Weights of a small image classifier: arch vit.
Rows from block 5, named by matrix and row number. Rows with one number belong to one attention dimension. Each number is 128 + 24 x the weight over its row's rms, rounded and kept within 0 to 255. All counts start at 0. Numbers have three digits each. After the name is the row's rms in percent of the matrix's.
# q: attention query (model.blocks.5.attn.q.weight, 128x160), inputs 0-79
# k: attention key (model.blocks.5.attn.k.weight, 128x160), inputs 0-79
q.33 094:096140142132121121128171138113101144155104132129175141130173169094134153137126089103135127123136100116175158156131103123147137141143165141166153095143155097149179099133123156126178127111166132118150159095129132117127154136123160103125080147
k.33 089:091164165111114137150109134134148191126100107115137171140156087124131138130162145107108140140099146144154106114106089087142171159140142163079124106190151155135151165118110139113113127139179113139139136119134167097187106146136119153118127094
q.34 103:122128117147135139097123135162139104135151124132098135145126120167072144153131167133119087102135114126132142154120122148145110145147078108158144126133140145149091151079141159153138119119137178126131106150082121151125112099083125136105133090
k.34 100:126160106173129164123102145167120123148166121144161144098189145155149153152118166117141138152138155140119143139110114146129123146113126122132147113119137155144126105141149110126118167171123126121154132115109118099152123104095109132147116108
q.35 106:146122097155171139132169103095134093142111139138144145153121109094109143130146114109119117109085107109151124152114161139147133129135128092156107112119171123140125078101125110144115112104135122106186132087146145123111134118080118132147124140
k.35 103:153095077129125130164119146113121086100171120137152100103120142106088099110117139115131182096113099101155162135094102129129105162153130107161117129122123134132110118123164100106150095124141150108143154136105140137110155113141148099082133114
q.36 101:121127126103151139107134096154110106121150053124129133135111145140171134077111155176147114125157186120128165092160106112122129080116119157133141132106113098109139104144137119104151118132134142115159127137118128102079139124115133099180128087
k.36 101:172114108123165132145154102138119118160119177150158186110155107151145141121105116133171123097126125130119163151130153152131078125126123162164108102096158131155165131109136145133122112113130195098106115129151111138164118092123149114140145155
q.37 091:148117182132133148124143119135169123134123158136129099177169077138121146143097165127173146120129134113172132144153132108101179107136137137086122142120185121145128092121179113145132134121144118126101150115131136131122149147127112097146180138
k.37 090:182086146084086083134117093131127118170128151089110155132124119132151116139133110109149108132137149146082113155120148107093080107133160157149106139098114152134100101070152103123125103146111108105155126066118098129130085108185153127174138113
q.38 109:132144113139130114141107128140126122147126115140135152152128116157069108138147144164130132166185127115121143119145124139128118120104149086115126148106155123112120170167104136112155125149101124115122102109101147098150105135163127137125117105
k.38 095:151127145132156146156104152056138121115122111128100131165141143150092134097140140123116112091141124077123137156176130110114082133146145144097128126130096122150121127130130118088116152103112129127177114133113143099051095157142157151137116125
q.39 107:116086142102145094113112144109121130069126143097090162107141167149138112128143155158136092108115150131117106108156101134152128101148115134120161158101167121159085100115147119133171106109178118108161135140179155102105088148083146144103116151
k.39 108:127103127116139117115145084120120151130156112151127130091105132136121122099147136148148121121132146106103140117094109162160143146106084110152162096163182145145104126172113137106083134158152136154096088088151148129143132112157172113094137159
q.40 106:115134124109115110087109115127146086125113149131135133148083106154134124115161113125136168146104131136148145119120115159121140149117138138103135097150088158137129092107095158057101138128093134126144150119073115166096138057128127143130102131
k.40 112:153147146113135139151110131163130137113112172143085136110135160126149068197135117106134162160071139144192150164163114124149137129085104145127125093124138109110148126116131153165102108128128136167100137136114121128151130125070131145119085133
q.41 117:110140137130143157152134157135131179105150134130193135106142119135151154135104139178139121146109115088124111096171105096138137087170125101129138142112124131113123105123134129181155125102124131126129148134152145152108107155141131084104113178
k.41 105:100120116144104131129121131136128116161164114132110143157141133145125110093080099138125098099166166111098101122136124119179113145102175120172119152129063153170156067153154119112103120145147112148105165130142153123156153098174119144096111157
q.42 106:102145175102075146135095134164095125130145145121137072157125167137153193155156134131112140130154143120158122129140098138155101111119121143122139164132134151141127116167115119156132179119093145128128109084109135126092150124141139141130115122
k.42 113:147166131079139139127120138125160166134142088102169123141094126152114119129125094120152120154144149160156120126123106121112112122110164179102128126147155142133107112113088144135116150094118152118112149144156122115121165148131118131106186168
q.43 102:129107094125147149084117100122173122112123104118122145121106131117144099130165133156126085157123127159110128137128121121107137123128100162124102121139152107106125102135142152121135112129130153118125109089157154100107148164145128129115151140
k.43 092:099095110179140148132131085145142128155084113102142100108124078163138130092133141138139099110138128098112127133120147160126111094152102125171175154130136084079140101124120149125134100111122079139137147146114114103141117139118103126113145126
q.44 103:104158136096128112115132136125104081131180106135173110126127180156148149097096104141090107140130110162116165080109119111138087106121143144144126101116104123088114119134165085143111106123090162124098141123101114141140149127097128155119098120
k.44 099:150149176104160155129112101110118154151109160132126122103145117134122123105119111121092126175101119155163113095138129133142085152099125129069134101110108099120113132133142100142121121130106163123123130102161153155114146125108148134122117135
q.45 104:151103150094099140159138123090137116156136138152167126138155126113118125103118103158119129112146147113087130147067136126138097099163167158138114130121115145121126155106137126123166086152129120158155114156134098131165074131128137147162128132
k.45 103:104151110114123149133174160125133105138120145131150195127121120102113154093095092109145098145130095108132133144135137171106135115185100117147146142125083142100140150169124104108119105125142135137136088148124140088142119111096135155166136101
q.46 094:118094153123150158128061112151145133119106132148132098134158146130162123128124129179086075136142151145137114091159114132167104143148113115129113123130125125126126122167106071138142134162113168125158146091143161109139153120139151128110114130
k.46 095:115147173113143165111131093142145122118126099075128077096126176088174166133120114132136128137110097192137141110147118134129128106109136179154115208129140120125139135143089127141113106168128158169099172118113121124136124116139160156124107122
q.47 098:086133152094101101115127120121113114124132157139133099130128174123113100111141102140151113134106130145158136148177143114159093140151141099103087113112103145130099136077107101121113089122098122152131141113094092089102124157086131110127139122
k.47 088:107163106120142101148119129158134104158126121123119141154150133146098167107122130137156110128059113113166117141170099139112119139143105153136089099127117143117149139123127090154128120078133107193116168115142127094082136122120124103080111145
q.48 100:093127191161116158118123119105132180128109069145130130107103159131146115137094113145125146180124106159114114155139130151125174154135123166148137175140141104104163117084100154110100143107137131094118165120108120147174078127188159114092133138
k.48 111:145124158119114157108128107127175123120106117177130109135166154139135106137150124130105141116081119159112152171167153143109129140126142142120114105130123173147148175111148088129138134096162139162129147127152125140149121144154149114164150154
q.49 100:104125146123117095095138108135119153118124123161130104130098112107101129125144127160099135134160105142170137079132133085083128112166109167131107136134144139122130182160153139182133160103120119170140132109118142113144137145100093112155096124
k.49 105:114152119115101132133139083141129118130097143099127116118084102136118112110137130172101115122100132150149080105126124132129116094117153144101104124138091116136157169105155086141129179104106105122104145142133116134121127128110109130150145168
q.50 094:171136134115109071113163145102113088169148133158163132089135124143108145129115148093100132127147114089094136103080116138138139115143133141183129138111130170156138148137121145130098152080126080108147084083113114111194136138152153137123131133
k.50 096:123136124154145170173111164121111104128081146135115109103161131140169108158145140109100127147159068101198093166143083134139118100156120111082154115136128119105121106157106158111132104099119132110118125152150105123156161148133164143160144099
q.51 116:138137100136122136153157129107129174134134167140148118125111085155134165150090115079151098164152083141160099095190107129104160131130113139120145134182089105137135097153149122139101115124082134104106106169142145112150140133118158128117127190
k.51 099:128146158120135122126102140118142139119131154156138119188183107127126127166127085104115111123169135144126144116123134108166161157176181137116122152131120108128145106143128120130152117174159145130137163151138170169151143112090125109117109111
q.52 103:183091126099128121114130138122125111112126078097123150144083139150112149094140108131139101110182152153116150120111145163110131126134123124084131120153162147102097131105136095141148125112106141143075095140170134137116079152127152126099162129
k.52 103:084086115158138149106122144128124125112168126136105119133161148127145159166150094122113163125146103122111116123099098147057151095156119153122134137064099118146137157130128139159132112171130118140133110122152179168118129125148145076147160144
q.53 103:146122092156162145133154130138161130066135128151124185133077119123136135125141151109094076184114159139110103144172111106093162113117129067130162132138149119082172158159126139099103146131096137121136098126162142082115155141139109156147107135
k.53 098:160104084138132121123165175090147127099142142149131143116095106139088123130134068092150134139101113115112154155135117136149125120159120135170133117116110101136111132140185119117133106132128104112151131141114140179128176103064128133123114135
q.54 103:095164099170157105173101144122132138130103089159148186099110164151146114116178107142120129139150138159117099104125092120128129142135129125118106096163094157093118103105141143106118119154100156170072125130142151128127117154149112151146097131
k.54 095:152149105205107105170118104116129132092172170205172160073092116155102100155145107147119145136127143100111159115118086126126147137137118133138117120135100109136149129138145155133130171112150127113133144132112162149123137141095129135092120109
q.55 098:082167165059127128115142168110119106133197109142121115129122171143109153124088144131139131118145114134153070118160141102133125100130120153120123146118125104127129147133155097126144110112109155127158145136074145152090127090147117109157087115
k.55 094:180142128121122073162070127133178133156146153126145134128133138141147131152111089130134147095110144106117142141135115123108169127093138116140092108120112102190090120104160089113126124162085134147118114092176095123130174100113101123122110111
q.56 094:104098146129164173117157128134146128143173125144107161087149152148121113155136112155158121143106091132148131127135158149127112114167139131159080141164148137113102092093174164117162146107156120150147174094176115094120159108139151098151112162
k.56 097:121115118141148154109144114117101131158102083147180159106109117085145143130155097123087174133076112126125112111081100150188158136133155108111169113153129143147151138169121100115132089138130140135149151098142128139170081151096070120120116125
q.57 113:122079141138115129113118118114114136149129148149117164129107089149116116137151118107146112131063105110126126140137117143108105098158097127149163124148120157148117175156171103142151125092128104074156115125160110104129124149137153112153117154
k.57 102:095147170163139096153117157125135109171128128170124133129135123106095138125100135116132144113160124095131134077131129147146124114127135115119133084214108159126124108150183152071115119173141127160136122090137177117134123150118122106126107167
q.58 089:130128126138115106133130127084150122110134109147180130137144118122157112109166104112101144129093114135094128101140160155156099119125116081114116137081097128151136098153116112123122136103135159128164173137125106131101132129154133147117202125
k.58 090:119095125111107150153160171128104135106099164102103103137133146132111097155132104123099119196085148108089110102132132148131079152097106170124113146114126094144076121149141141142115146130157144132062143112130086105147128109138158123133125147
q.59 107:073118156098112116093168104092103134153158139084116127140147111103108113141117147145108145132135114107107104135085117148117105091154137096193163108165134140161130086153130183082069135105094143127146084111101135113126137106138122191124151122
k.59 105:087108124102135109121127152133124127120164146117108121105185105137111104133165123139115164137106127178147114151057116178170084113131185173091111087147138121147138141112122138132113103154122145089123169131125136116180132140095123093124099140
q.60 096:133111120154086165143114142164134097114131171106117091152162125165119148111148111112168145157092145118146090130140111111081153153135134156114145152106134142132120118132119103086138131149152113147149157157120085135122143127161143163146122133
k.60 105:106173140150166108145094181133127102139099153128110108162127098096188143059127115135170119109129129163132087135138143096122146117100110141122104112123137139157108102134130132157147112110089174113135159109131098109092129123101104150135144116
q.61 110:156116086153160159153118176139127139133138093133109107138119157156158110150099157105146078118133113135110106090157120107096102137131127120055147149158089113153110105131124150112062137128109130127179113105113136135110165117123129164065110175
k.61 106:160109148133151110138088148062132128124122114127150102133156155163090124094114088149135075127121110155102131136104124128154153167087135143122131152142151138139110119135111138156126102130134114093129146071150130138101120101137140113083131156
q.62 111:129108150147162157070118121122141135125151150127119123116109096119134130124120156128148094121129114125137162097132079128170112137093122129144183090104107147136175118105124111126110152121107116120099110056119156128129118109159106100173133140
k.62 105:143111121107135127093146124164106092140129164114126126082109145147139116130140138153139169146155109200151124139177116092146133119118144140092193173123157097129148102132111116147067117107081175156143149112161102134170142117135151116149125105
q.63 106:139150126099132094141121135123106131139130164133169153152086169106098138143122113165139138115095152128145118122119148100112160145134139148162143068128150122122131160125162147117134111184103119129133111107111151163146153158121128118126084138
k.63 109:120163164102121176188106126103139066102155099125140147127087156179131072142082118092119123111103135103152151093138139117077100138112076089105117097133092115143133111135119113111160141099138119108133107121089127134110161135117107106120118120
q.64 095:150108120204139139115124114106111122124144123093083137153131129102180099143147108109118095078170121106118165145113119135160129126118119124110147155127139177127104152100152113140103125124150109124139113144080141112108107081176088128108145170
k.64 105:114138148141164147158124102171110097122138113137159051099107126108100113113151143118177123109157153121167139159127142116137147123128130135080142143121140152115125122102129108136123135151118135128146074119132098126147135089135124140108161180
q.65 097:141109123140125143084103114114153123091140129151123139187172145125126161112137145134171124127139144136193155126141094104148127126070168162109166149126164131129109140102115085106141095113126141127145112147158144159159118127152153125135174132
k.65 098:113164150124160137136101082124146139116170104111136141137132113096109119150108112155104102130113172142150149126140118149090166108138131096146097123135162115106140116146135137090149174161149138126104139132127082167120129049094100089135135129
q.66 103:133131144154120196116143154134125152119093129131112136092160097125131153127134149091112175114131115128176130119092134108123133112173071114131106134132103075123109108148114124137157159117153167090129097111122121099133133095145116136133164156
k.66 108:158077140146131148109114155116111100116124172170137120106118139157138102133107123124139148150145157116148130117130170185074105151171141118123107120132115074111127100121158112150100131080139144123123109105124151124134132119125099149161151153
q.67 100:125148173087125150116139142116116142134161118136094167111120143123148113159174125102153127105092096123122075153151144104147117084070135115118125104086142116142122092111130176141124156132084146114099123123163140095171152147112165174139135114
k.67 097:111148132124119120174144082156112156137124092159154140135110142145113111109106160145131137143137110104188172112148168092135158115140134112137094107164106130160093100168129138134126092141139135117115131128145133168092148119103113119131122117
q.68 096:137105169111143104118127148139114120133120170091150159116122154132113147078103155134149149089118135111106108155143139096104123151152137141098120094143133092103165112170124112129132137215142106086149120116114121096137122147126108155139124117
k.68 097:170115130139113162111102108107159110123098166102163129133152147169150153127093088165135137132179110124139126171104123143105124104135170119133060117123144186103148155115146082135108111139110105080155139159118130125128101114143166115134142081
q.69 107:132170140105162118086141104146169105121109124112130134123154137137108110121193110125137109119144099146184129121111099153141123169100136077133139114128090098121097121116160114120144158116147122086063118164122113125098085109088144167086125131
k.69 107:133115108174071101133121103123131147140127111114124125120137105111149100185107122149118115178150164131113141126133156189093147113136143159121108099124098121130141125154150128138096133145137122119122118119156113132161186161146145139159137128
q.70 092:081130144129161119153126058138111093134147085089089127125170072101152085127136179130126110112130107138137131133114120118136113155107131135161120158108132152109112142097116161084104117147157103138176133092139093145130131149139104116121149132
k.70 089:159161171157160123133143124163107103111138118094097135171151112111130147159178142119127133128081113152142150156101146102126082128104128107147096127119155139144138107183148102130168165130106147135107101131109125116111108144113097131147090141
q.71 093:128133133110182129127137097114170160122139124102101190122155131093100122161144150114118143154175099116140112131104162139108137144125092113177106179099127140105171111144113135134118138118156117125130102124108142142151131065109120082092145140
k.71 101:092113159117128093125108103126154108117137161179144129141120136109131060147160142121123128143145124166166110105116112167135120088127107090106085126082124109144142093127115112170155105130111088134134114131147178155135118181098095130154184070
q.72 106:149155177091111128141114128130184077140109104177098132213145141142126120098131092125120131109081149161094115176121141111116109133106125155092157113094132101171103136147136121147127149144101133127161120161150098144130115151143162130080100084
k.72 102:092167136147117144150126142143126141101142159123127140185155104083107120105123090130126122157151127137136118120130115110108148105131135167143115129109128125155174100118147130116102104136120127087134099125146125152087132167100163150119139110
q.73 089:127123112123092132172121163146127064126129097156129162127126149137125126150119138117113128131104122124077109151136093127078126193127161131132126130143150147117140153177116135130111139143102077174143140135095169144143137105137126129111100139
k.73 093:129112144132125119131117116130138120137123119140138180146124140171142088130140157111161108123090112129101127150100089132112129122161135116121128143177145148119138120127123134136126117120104127149152129119129148116097095141088095122122177064
q.74 095:132111138143147143129118126126134148157146099134169138135138152103117170102096134128079094166168150138181111106152119081110138154100111109128138141150110167097089212141115156079066140137130127141136101175128148124112125114118112123083128162
k.74 101:128178088077147144102112109107121143138157124134146113119108131137119109097155155103154057139134153166120104114100131111124122116139131135124149080136103110148110124163105127133112117137098082135073157114144145117143125134133098105107119127
q.75 100:131152135132131100114124171117175118108108165119079101122104132113100137168147071086105148100153111111131136167118096118106106122123110123147102084124124112115119082133123149127125136149116197083130144130137097125085151160116129105135167130
k.75 094:129114122133137085182095106142140133133139134108160137141160100180186146133142120108117105111114111123181171150110166150103092122143148140143122137169129133111126131112118165142109090066135138128155131135142126117125163154127139112136175124
q.76 094:145119143096146110112115136139098140142110098162131119112186144120157165153109129141086128141140100117149139131135104163116167119141130121157113148122103118180114111074143110154125174142140121102141069163149112093133109098117100114092141143
k.76 106:165145139164147113156154165146132137162156135143114125135128162104120115153134137114158119114149091131177135123113149146124161120149166098129114113144147092157145118135140124124156109095132126204093102117117163113182105126131119116107136145
q.77 106:107148190070109119108098095096131083133106137145117121126164118096122121133151102085135103111147156128160111123168096149157131139109160142109141121134083155128192132122131164097121106173111103154151165132106116149124147170115125106072153138
k.77 109:119114156094125113101136096145115142096107063119112176116092129102157150103132073171125091111079142146143117115102121135118118112124107165151093125110118126115116139137100102162126138105124121126071129160125113059109148101142134125104134120
q.78 100:123107140102136106136155149120152144124108156142152093111136137117103151170145167114099115129097150090119126095117136142153162072109143114151111140145072113077118141099118098172129126137109174096134134116098149154117133102103117131119107148
k.78 108:131169077086145157134135138146105177157157138132164132149104113126102134134098131139083106124150120141159166134081128129161074170131110138099132065147145164130118092115118119070126101149095142131101124106105129131124129127155101105100133094
q.79 106:147154112130154103128178143130073140129201157143146132126104092156108141156122109121151160124141117150117107128161171165110111112096130092129159151140144136137143129128131141099145151081157101158078130113087140138112172149125138146137097116
k.79 096:124113108108121096137128137152180112155155102143123139098125109119144120080094146153130139114100155120118145148116101094179151116089134109121135147180103120107152123128095134146142078132107122149118167087104128117152160140107096138145126088
q.80 096:095114115147111167131106101104081138118151133129156165151126111130106164092124128119166145122115102162098156152126108082142122099182120140151185134156104159089135142143098127143104176118165092142137121135149102127132103123149126142111105105
k.80 098:113104074105094127145126125086141096126089154084133118132108127128145125117148056120119126153172139136081128111116189149125133126135117164097152137123122133161138080122149137126146148138100131154158149129166137106113118153163139124148121089
q.81 109:151109107124118149122111097113109130140123105105109133142157139122089110135152071160123103068113146168152119133152134148118113137161100102097140133119144145157102090113112085119108108102151070160131124134154129116096101113097081131115084111
k.81 106:179124118113113116156104115116151143143163156148111101117142100136164114154133090093146115120129148152100109144107114118137174092150157168124151154117140097130143120126155136137157141152145105140141122123116118169126056148139106172114145131
q.82 106:089082117146122141158166139128078069134153157072127126093115096154135096152160139135130128115106115118102128105085151124125117143128136117120114138115132162150125131107131097144135178142186117157151165141070086127097120110093114113156133123
k.82 104:156126137145134128142135150135157102122150137147149129131120183135109111155114159088096152093129149102107112184142095121139084119103130137099191124123109157132085110104130114105123128164137136102161159119143139126161134157091158160140196131
q.83 098:111138130151105116148124142107150115138091113099138149153122105128140116145063138134170114143100131086132132109130119125169106132113079163158116135119152093125111098131098143132106101130166115149118155134137132148159095130156117150136165090
k.83 101:154136156091132121169083120111110118096154142136137071170092147134115175099102145115109104147125134144147133116061133136156097119151119141180106133153169117157136132115138149137166142130141118109152116121123094143103139117120108150180127123
q.84 090:115093077153147106103147131098121131120125136092144102138132151116182131126100158108095138164142117099129127159117166096124120129132131138130109131141142139096120125085096133084107131131124115098131121125112106095129159126156132100153129101
k.84 091:138147096109182142141127183136111101124157120130090183121126167141098125127141115087141148137128118157159117102136151119139123125134126137129163122111160132079115122103107136113155132085108135090121135162134141174098108129138155079118137127
q.85 102:123122120144142100114112085107081164098091102113152147120178129124123110121079119158107077135134105134104123102126139148121139142147140157134186154141127148090142109105078143107115163096143104122165118136142143106167121137126123135127148133
k.85 101:132121107108132147136145132132098105133147107142137110108137142102167142141162119112120109126082113161150091132120124094145173127116150113092107181171170119109159115186105125156154129134131130139138112118108127101169091109123125137103075129
q.86 089:104099072133093126125130108115112148129157132099144143089101143143156148110151104130142104111138159125102136128118151166181148128140118117130130110130128184093110136109125084112131153159131128156101105115116107101111164158159138104171151122
k.86 097:148116085124124071102159144152143114116133121147152155104126152122142132130137140084154170145113130149101118125113112132165165113142128176143140088177126132113161091126099179129105099143154145177131152134086104106138134164121141122163133118
q.87 110:138135155097173138132123123124136144126111127111142124149118138149112148184114119098116129093122095107154148133106148101091116097092105112109123087092092087158128120158117166143097121084155155127111123138151139082137103103138140098145120112
k.87 107:109124142100128134159152124130097149117114146139098130153095116166096150132113153138100138155140153104128154158100141131132130151147140075154097080120144123126143158115138142110123113105153129092149128117146183130150129128115117108120155091
q.88 092:107182145129154141112142145136165107143112165114120130120103135146098176151175102123114112126138114126174155142137106151134146149152134148085176091128085143116104114119107114141184141117146072171122110156127117120064118159133132170141113156
k.88 087:130120111136136130065128106112161114114152080170179122123139147129161139149146095189130163164127126096190116112122120120122115154107128185120141096137141168134153132170096115138117173174110108152088132123159101144129156173143122147134149127
q.89 075:156134129143105127124099106072114122120178113118100125102136105152087115126159182147125101138126129110073119168108161136122119156162115163169157128138145135107131116123134156123113139105105119110123094081139097140121117105104121126068177137
k.89 081:119130098153115132121058095119177140156165161145133138135138094135161180090151124109115168131131167123159166102111099108150116094139103120126130186153149097160168116125115123126139162143163142136153126103096152113122119145144148112137110144
q.90 092:167106124131111144151145096133143122151081159143100068129120116116141146130114107124136095097116139150171071119146091150128081156124113133117117138126075097124149154091100118090122096111115142086179117156124142131109153152144128134160124110
k.90 091:128124119147121126105129148084077117110138087121094135118135140107148104180085119077137106130125127142133106130093148127144145150133145148102140078122142097096106125129111152152140140116081116134116091133115105106135141124130144065057166134
q.91 101:160157104113127093098117151124108163153110071170148077124121122141131101159099149154124153097171135177157113133118145091160099094136096151104146147139155087125124108164149107119136105133122138145111106141112178102143121129108117132144114089
k.91 097:140130090114117104141173152145098144163108141129125136143130075126128130104135086119127122122124117107115140125105161098101156148087149166143132154116102110134106149124180113165162128094131145137139141121110128140160122113109123127151131152
q.92 103:087129141135109120126118168132149155134145124122129133132150115122131169145116088119100132120120165147135123115092150139092086136102124144143081173108172186119140104197137143101125121170131136144150102085155154130179144151121154088111152135
k.92 095:119148126115141095156123097159116124137083160131149120148094125123104096116131142116135109188113125141107119138087115124072095131108125080161117097135108156124109141167111162129114094149124116164129122183153114129102124157107108163108115106
q.93 090:103108118120111118121108126126175154135137126129155112146081169123160144144111157117084134117137175117107118108118134144135135156135159130138136108146107164136146170125109117098151079141152140122131117120110100135136166145125126120144133126
k.93 097:110126116111083119090139159149156105112114125133135149159137126185175091130136132147132141141116123156128169119116086149100110127177129160134123132116138140132134134125087139097127100175114159147162138138096138105120119106140129097136144126
q.94 101:115170166112170126146127105134112117105134123084153130116083135136095122106139139147154134143116089130103185141129094077125114195138152103127104155129156142130110144143124136123113120099151128166129143157143105149103108148147086136190150142
k.94 099:118133128139150115115092178123157106143122162107108125154117129158112150146170099164144134152106126123098159127134137135111081127102126157131129128150104130123146151087133096151140158106120180124182130151113115109137108147108148200162132143
q.95 095:138114134150081145117131109149091138137087158136134156099125099124099189132099173140094115122137120113142138092102132142143130102154092120147111130118154130092114160137139131112186128132092121096145099113121146095131138120129131141129144130
k.95 094:161154135141135149160089143120083123169107139106164089118123077159132114105094118136158144083117109166167120151142115144117094164117117140158112100122114101137173163090111150104142134134149162130168140127113157139116118108139115141128094092
q.96 094:098111115146144114142112082134136116158155142117110123124140139137162175117151125149111105138153119079081163087104094094100135151151112157164100132123108104158123152146140098137141128122113120144125123160134128158079098142148132093146156154
k.96 100:189119118137131124114125106116131142111109162087139126125104149103099140145143099113125118158124155137061104117084083136129107159149143088122152063152108121158120141127129111133107140149133130131083137143103154096149099118104160167124174120
q.97 104:103132109131116105135122119118082112124114134086134110128132098148152121140089140121168146165116159102135169132104169127121098153135111108131100122124162107134136122135158135134158106135156104134076134153115136115151132139137134110151147158
k.97 104:151150174145171139130145123121145122094136126150124150101135134158126149108112147083116136111088127133129144149112086136146124143142127119131117096117117105117143164157135173140154131144141160122134110089115102101168125101094135152165102124
q.98 103:104131135121114123113125127114141104123121090127099117104089144126119126131143100085084161113122108132124159122140112104108148106128085140124140157070099112181147113157131113177156091111109162116138128133128110113102102116135121078155087091
k.98 101:150117094158137096167161142138157142097158131160117136140091119134089080127112190134112180150050149124109096108129131122122110132129145127128145091088162136112149149115145132115134134119116109102136141136122132104133142139132133122069142100
q.99 092:098138145135150127116155090128140127135130131116089189153100106134126129143056137137100135084095152150087146174139133159106121143137123133148135104181111118135118154131171091143145142108161113083157124113120139134107149089151116100117078158
k.99 093:166116134139106120131168096142126121117104131126118086148130154108128104105144109130158133127162160126141100096144125125165156132157111115118163099126120159116177110128128106066095109110172170108155184125104163149146112172118126112111158130
q.100 094:159114112102106165133137132181150111126157137105089153139114116144143112098134112153158127117150147105145145138144159114095083108095136139176114156089091144110150065121145153110105109183109145133142147106139147155126143150130096130139163122
k.100 092:121109144161124097121139103141112148093140094135137138164126143147129138101138160135089136107101112179139126128164075115121141086120169159140092134106096139111133106137118158147082110190153116098123104150090129141141126162132143111170149092
q.101 091:093153125159115099116139115106125126157139113139143103093185194159156147162135161123113107136128147072128108147132112175147137141133122160133124136092109124146156105131118163119101125150125131106127099160144132115097152111146087139149136149
k.101 088:166084131111126143135113138121108164146113125144175128099082149147143149126139116104119124124095139145170148181108131113142123154138119113154123143163185133112141168175102104126134087109095106160092084124139137118098103118160105141132127179
q.102 096:118172149102102131107113103101137123128145156145114109118129147121119139166159108139096074130121163135154168140144111130132160119127125109171125203114137121087129078121121179150130115133129164091161127105087108172135143115132102096127153131
k.102 093:159103144128127117128133119141113147142150118096121148132121118157172118167149158165141100142081116141132142147088171127086084135157135088151098108141131077125155080125094145133136096121152163137156163128069158087122165151156153143079140139
q.103 098:088095151116091203130159146137165131115128157152152175171168106120097145092129117091146133119108145093093136125099152123119123140081150095159182116150126137065136123113096128144102131126157164138097090116103110125093111150193144100130148111
k.103 099:084075123127156075127136138131087136137149127123094139130113138131121152146126106144119154158144151114087094142156142146178110151146131097151138104154101147112134088134110168127098142123123140110164112155119145098119134154145141031140116140
q.104 088:125130133124143138138141102124091156124121159110110114116144094179132150099152109116123138100159114145153103128147089129152124148134157143149118134132135086165138097087118102121161095142100082127104139187111112150128143168160164121133106149
k.104 097:157090148096125174141127110122162145153154143059129136087136077106069151165142130139107144108098152105127094143129091151141115144085110144133151151111098150119130118115138126139137169152166123103106140130149133147164134144114125088090111136
q.105 092:131164180118140149106146181159137114107102100127147156143174127136116057127110140125110117119091120154131126129138163130093112122128141123108137103144130150114150126103155166138115156137132121149128127149144182136150132146125093163119164080
k.105 094:098112123107158107132110176134138145124105099141112120125083122139118160145098105151129139124100103097149153166151180109117119125069136120136095171093168108089113123131113135101150098144132120146155134079064121138080117143120112127111107166
q.106 091:104104105127129129137172095110094108129142157130112114145158129136145103098094106171140073094157130119152147113113105106142124161203090098106086131152121149146141136133121130114137147144096110166105144120158123166136139096156075071129134090
k.106 088:155078145155109108081094122133154126143128112127096083132117126123149138158140156104127122083094127158128112097148119110150117117124100120089132099098108140093159170104132097146124161157135157099088129141099064134143164107116150120098156121
q.107 105:160137156074119146137102150112118136140132119158178142083113130120146132129087149134126115123111143132117135126118110101081133160098135160111058132132113125126164160119112170136164122073126163132104077119152104098182128144173132138113123148
k.107 108:159137073107139134153093132145127136111126162107147124120142140105134118134176155145102153185088051130112096147067118132107158114138130120153133104138112100153126124145114144164118119067145115126129163149158111107143125111108110093134106118
q.108 094:131148114126148136140158142120138135129103117194127156124107110110149112114074109144086121114164102131122096106113140166108087141152132127134075170131112140139130164092128140152100153137141153111119113108140134138123078119087169115111134155
k.108 096:132139117161129152076150162095111104131170108084133129112169146136149131152126132151151136123155106157147150136176153074169090117162142139136121136180115096105117131129102149143136099134114139143100121133110112130117149159125142108142143141
q.109 100:139106150158117135137096143109117123142163142101074139127120102094129092138129116134109138105166136102128144083114104102135136114117129120128136129162128142145101166133107120167172123050172123134173111113122091116168123131130117122127136180
k.109 108:160135113131108158104061146103147161096147165158118118152151148118100124147139180097131142171134131112116134126165138129128136117117115106132184155126110098099126097121117109141153175124154158124122153152125130135096106136126139130090122166
q.110 094:106146099074174156117144166116153110158130147126111144129150129070138118154157128125120155156151102146085139102106138145141150092101168094125168128134090137153134110118139142166123083124108117164130154135174130155087132145149191146105142143
k.110 100:115133138141101122092162127117096140110123121150109138174160141078125128131154111134101105146138173128115133079187112109189145093130142100074091161161122124135088100152137101148110137134113142135108088157144144144127149146115089149095113114
q.111 094:086142116173123128156112129168129146082167149116113143119099084120098159122083157129114117161175139143120114139141095128120090108121107091161128110146078128149115098095093162099131103143164103104150155141117143113148130150133099108168087148
k.111 093:131120135120107159168106127116148161138134150075152121112113149118126127180081131138133124105147139133098137150166146119122077132081081133120122121132136142082156134157088147098141099155127161108093126141124133146145134121129131185153145133
q.112 094:107147196147129132112132125128170109102167107178096121143177109129132123132111138132124123071118187107124101126115114104163112137089097117093162088125173191169112151137132133126108099101157162114139075084157099154118132122129102131109146148
k.112 098:096164155129102115157134093121117149139122141169137149100141139108100125128094141090124092154147118112089140148138127134119118129170165127106118142138137092107157100141153111093158139103152136130129146169116121160088117123124103132115137171
q.113 105:108130169124112072099137124138099132126077161138096160095083071121158137091101139131090109155157142128112140121134120155114151132119125114129140160126146166137118144106131128150131126127140114114119112120122142143161144129100142158144126159
k.113 097:119145096136084157152124092132120108141077128104124126099156162119146087137111087126167140129127148125158096113142076096113125144114143143093170164125116108095177106142118125128119148159136149138121124154113147090153168128114100194135120155